config.toml
horizontal_flip = false
targets = ["symbol", "outline", "face"]
inner_norm = false
label_smoothing = 0.2
loss = "cross_entropy"
residual_init = "none"
orthogonalizer = "newton_schulz_5"
batch_size = 192
lr_schedule = "cosine_restarts"
weight_decay = 0.009
Rows from block 12 of a small image classifier, named by matrix and row number. Rows with one number belong to one neuron. Each number is 500 + 40 x the weight over its row's rms, rounded and kept within 0 to 999. All counts start at 0. Numbers have three digits each. After the name is the row's rms in percent of the matrix's.
After each neuron's rows are labels from the 100 images, of 14976, where the neuron reaches its highest value: "patch colour" is the nearest of a few named colours to the mean colour under the peak; "lies over" is the class under the peak. Only what is clearly more common there than usual is listed. The data: made-up road signs on poles. In brackets: how many of the 100.
# fc1: MLP up (model.blocks.12.mlp.fc1.weight, 1024x256), inputs 52-103
# fc2: MLP down (model.blocks.12.mlp.fc2.weight, 256x1024, transposed), outputs 52-103

fc1.200 099:454517573455521530440496522469542442521449499520558451508459524482501452478558484504512498495490469434469457549559535433509543482541441437575554487558530459
fc2.200 095:477471457510517446497513521507513474568535501497516518474518516526508551500454455564510500483533500450541517502527591448494450471530536464526557507526538477
patch colour: black (45)
lies over: face (47)

fc1.63 112:486495505488463538487507509499465455528506489550529456456432487460519529565482517531470479487532496480510505479515454503471568516510422520473542499461549446
fc2.63 105:491472469480457586496474443508481532543583541550488467522431426535538509553460546555501495533445533443522451483495533492446463467468458456500532478491484462
patch colour: black (33)
lies over: face (51)

fc1.746 083:539518408536477469515526472506485511519539451523526583517424477454595508518423485546517484542488474492494479537451456516499438566515561567509511493557580467
fc2.746 091:528543431576535442466543519489465466546442473480420564494496566491539483477530529432460448551527475491469449522412521495490458453492529519488515517560511518
patch colour: brown (79)
lies over: face (77)

fc1.519 099:474481485441580488519539500529522477414584472468597498585543517474526542557488453429432491558528492506598416475565538498470515456587506610484515587534513422
fc2.519 100:558442487455476474517482432479434456546526488500548529564484547482427518487540565556556548544531471596453499560554521500510471502428521508549434452450534500
patch colour: brown (60)
lies over: face (52)

fc1.181 096:558516562513524432474440466465573502487435520524477570448527508478570491559443512476480474532426569514432521490498505459520624516519428434484507463536531428
fc2.181 104:533509489503490512514514557475435509476525545503509495512534504519499455432470492473518520529557524442452476506516503535523447506444459493540491581549511549
patch colour: blue (30)
lies over: rim (28)

fc1.384 102:564471446492537568476492593459517507530492570579513514444499474570570490516474446530540514555456510526473490505507522425451553469496511482455564481521498509
fc2.384 101:431450480455459551438515505442492444513507538470518482535479483478454527488525481582520506522443502497504487510454488430479492457524439521508498472535445505
patch colour: black (67)
lies over: face (78)

fc1.681 104:495486498488524432546480495483490493498555477512572497488522445480548518464481476482499426535494506565491462576486532445533531455458526552523508543491530466
fc2.681 106:545466563537552476404567437482466510570494482493455524446464529494462504477479467492498514456520488577415482498458488498487580490500525475555506537559517491
patch colour: brown (71)
lies over: face (68)

fc1.523 081:386510513425464509505460489462444507500527474465585481543490535436437473528454554484528507510480526534544446449451472481495470492540557509507504528531536468
fc2.523 082:509443454479569491508415485539455497559515488511413517451424480417449530516469505495513473529524470493447437490547507521534458519491536524502493488505507478
patch colour: brown (61)
lies over: face (53)

fc1.623 090:617552544528463406521505477468494563521519496537508503530517516486533529519472471481530496496522437537479479520566485453497505526610481516487557498541484496
fc2.623 109:428510501451514501523450456509493500476493571460467507483595486529521487505559570568420510522448605507485493473448515617522459510407529580482480479467533494
patch colour: blue (31)
lies over: rim (27)

fc1.56 069:530523526482510499507518537489496517487506505462489517505410511494482539483503486465532526528440527495412499541450524599496516429527500465579471470511560481
fc2.56 074:511442510562516565519432364528510499461470511566419442502450484498449433505601526534513434443509515581499531507518484536463528514502458535468503467543535508
patch colour: black (31)
lies over: face (78)

fc1.508 106:445472497461502547489555527486506494544518555541475452482452495556510470484513495507470497505520501479527511552555560487534407497517491590499500453534547492
fc2.508 111:566522519421511435508555519518499447506507504472506480584480527417561456478540505504490526449528554497577422508475578492476482511496438519451493467533455536
patch colour: green (27)
lies over: rim (31)

fc1.538 106:576416551502402482498479538480514493551573436520510551498540498496488503459433533463460535523495481450491469352420503491465546523561532522527473516500515436
fc2.538 108:534519505535481519552455488455461510500498561481461552515512512465498534511462492516530535539520483507546456473430461445479475528495523519477457478494506520
patch colour: brown (61)
lies over: face (63)

fc1.636 117:595531486523453516494489494512505507468452556525454492503502428492528524467538430506527469507417495546485520516543459512498545492538513535460497465430464546
fc2.636 119:526437524486620550503505488587454538470572447492526518514488523474448454493495497491507543530492464436486506471477465487505513439514486488555421578539538504
patch colour: pink (33)
lies over: face (66)

fc1.678 093:526419386590575493588501536580499504459517536521533484522567546422486499475542475516510457553539467539501465461461462528526493521557521537467534504415467484
fc2.678 107:527530619489454524490520478482457437486507522520464479562492510531454543513519488460505484466441578517434463528504496566516469511394506468487477474513486508
patch colour: black (34)
lies over: symbol (29)

fc1.273 073:508505535466494526490459494559495415464580470483569463471455493480446527551497563462526516419525490543514529491499543393483503564534501470501507505482512486
fc2.273 081:554494416557500426460487466401452482558498482531495445520469532465532458501552466522522554568536508536479536458488471512474516483482502480458449441456535437
patch colour: purple (50)
lies over: face (66)

fc1.647 065:608490545529498511518465508524490521520435566507458498505466465469466510497588499534572504508553588418443522484487537554512505472513530472531456466517446463
fc2.647 080:467485523496485512506548560506509485490518462517454505431555591557509553525423492576561468541482442555525449544505448469439530530526486499487520507518514547
patch colour: pink (28)
lies over: face (51)

fc1.422 068:497519527528485475457496504448512510466543507486464490525481507500467536529450544482416497472551521516439528472575552519545487495484430490488503533544593447
fc2.422 076:481479482473485438561519472520445483542517539487518505515497479391519455545528567520525493527516456532531476471466530502427422476484527488526491496510480464
patch colour: green (32)
lies over: rim (32)

fc1.675 066:478529495513495499514502419541469505478506518447500526471482537566507484530495529526458540482564482535522553462513506480506471547477476501555483546465544533
fc2.675 068:567551448557490529505503518479398449551489456461514506545418479518474466522511439516558546484482508609453495503424537447468527473491446442471451506502536552
patch colour: purple (38)
lies over: face (51)

fc1.724 067:509467497413423511453480616552474512524524431578531516521408552509454505434505474525505591500453454482477535567518484392492502543529490436417504487531540511
fc2.724 075:512486478532537503488473432384488465490518491407464486537480536517476495516477513521509485469542551519512478534516538516570548563484436513485516506404503491
patch colour: purple (38)
lies over: face (47)

fc1.431 046:518504512459521501469487464505480564465483507480475526495444512537557522561491520473576482491460469495476522502504539468491505478492477553474447499564501529
fc2.431 058:551491546554478451469574530449444516537618462474563507484524497507526517439522459575425519491561485548517559515491513469471516528510489478551516576447507428
patch colour: purple (33)
lies over: rim (37)

fc1.387 055:584542573520416545489420529468534488536512500472504434469518503567463468496507548452525573509462500461506596456462487499447495622516525484469528482537521534
fc2.387 059:487421462461479452538497516457473558466499454518451547436558510508473509549516458440510505500498559518568434463528552477587488421484512458493512540471523488
patch colour: orange (45)
lies over: face (78)

fc1.334 085:468510515493485452529489543527539461517425444494448461542496520495482528485513448480461503548515507512497460551474502536452547428555532491481534529485482482
fc2.334 103:503499431553497479502552460494388538498506469504519467524486534478500457592480539484526499515524520555397506454470503444550493524508515427556461519504533503
patch colour: purple (30)
lies over: rim (28)

fc1.61 073:567569458483500484539527492539413458491465525537552503528444489437568511575469479486514458461499495520442451598437532508537504499508565556461510454497487481
fc2.61 085:458480550551559469506530459512517493533585411464445552529435510467475471528465474451458518596510453490451503524443519535507541438424552511541490562556508426
patch colour: brown (74)
lies over: face (80)

fc1.597 045:497559539454555488583531492552530431514492526473554560537448452509542511558453494542473497432508496597561543513509517378499519535506560449515495491453459435
fc2.597 052:500427520519456484401449508434465573490512388460429427472548493492427513446566453485511525594520488418492525487533500584470472517510524473510436505534508484
patch colour: purple (38)
lies over: face (52)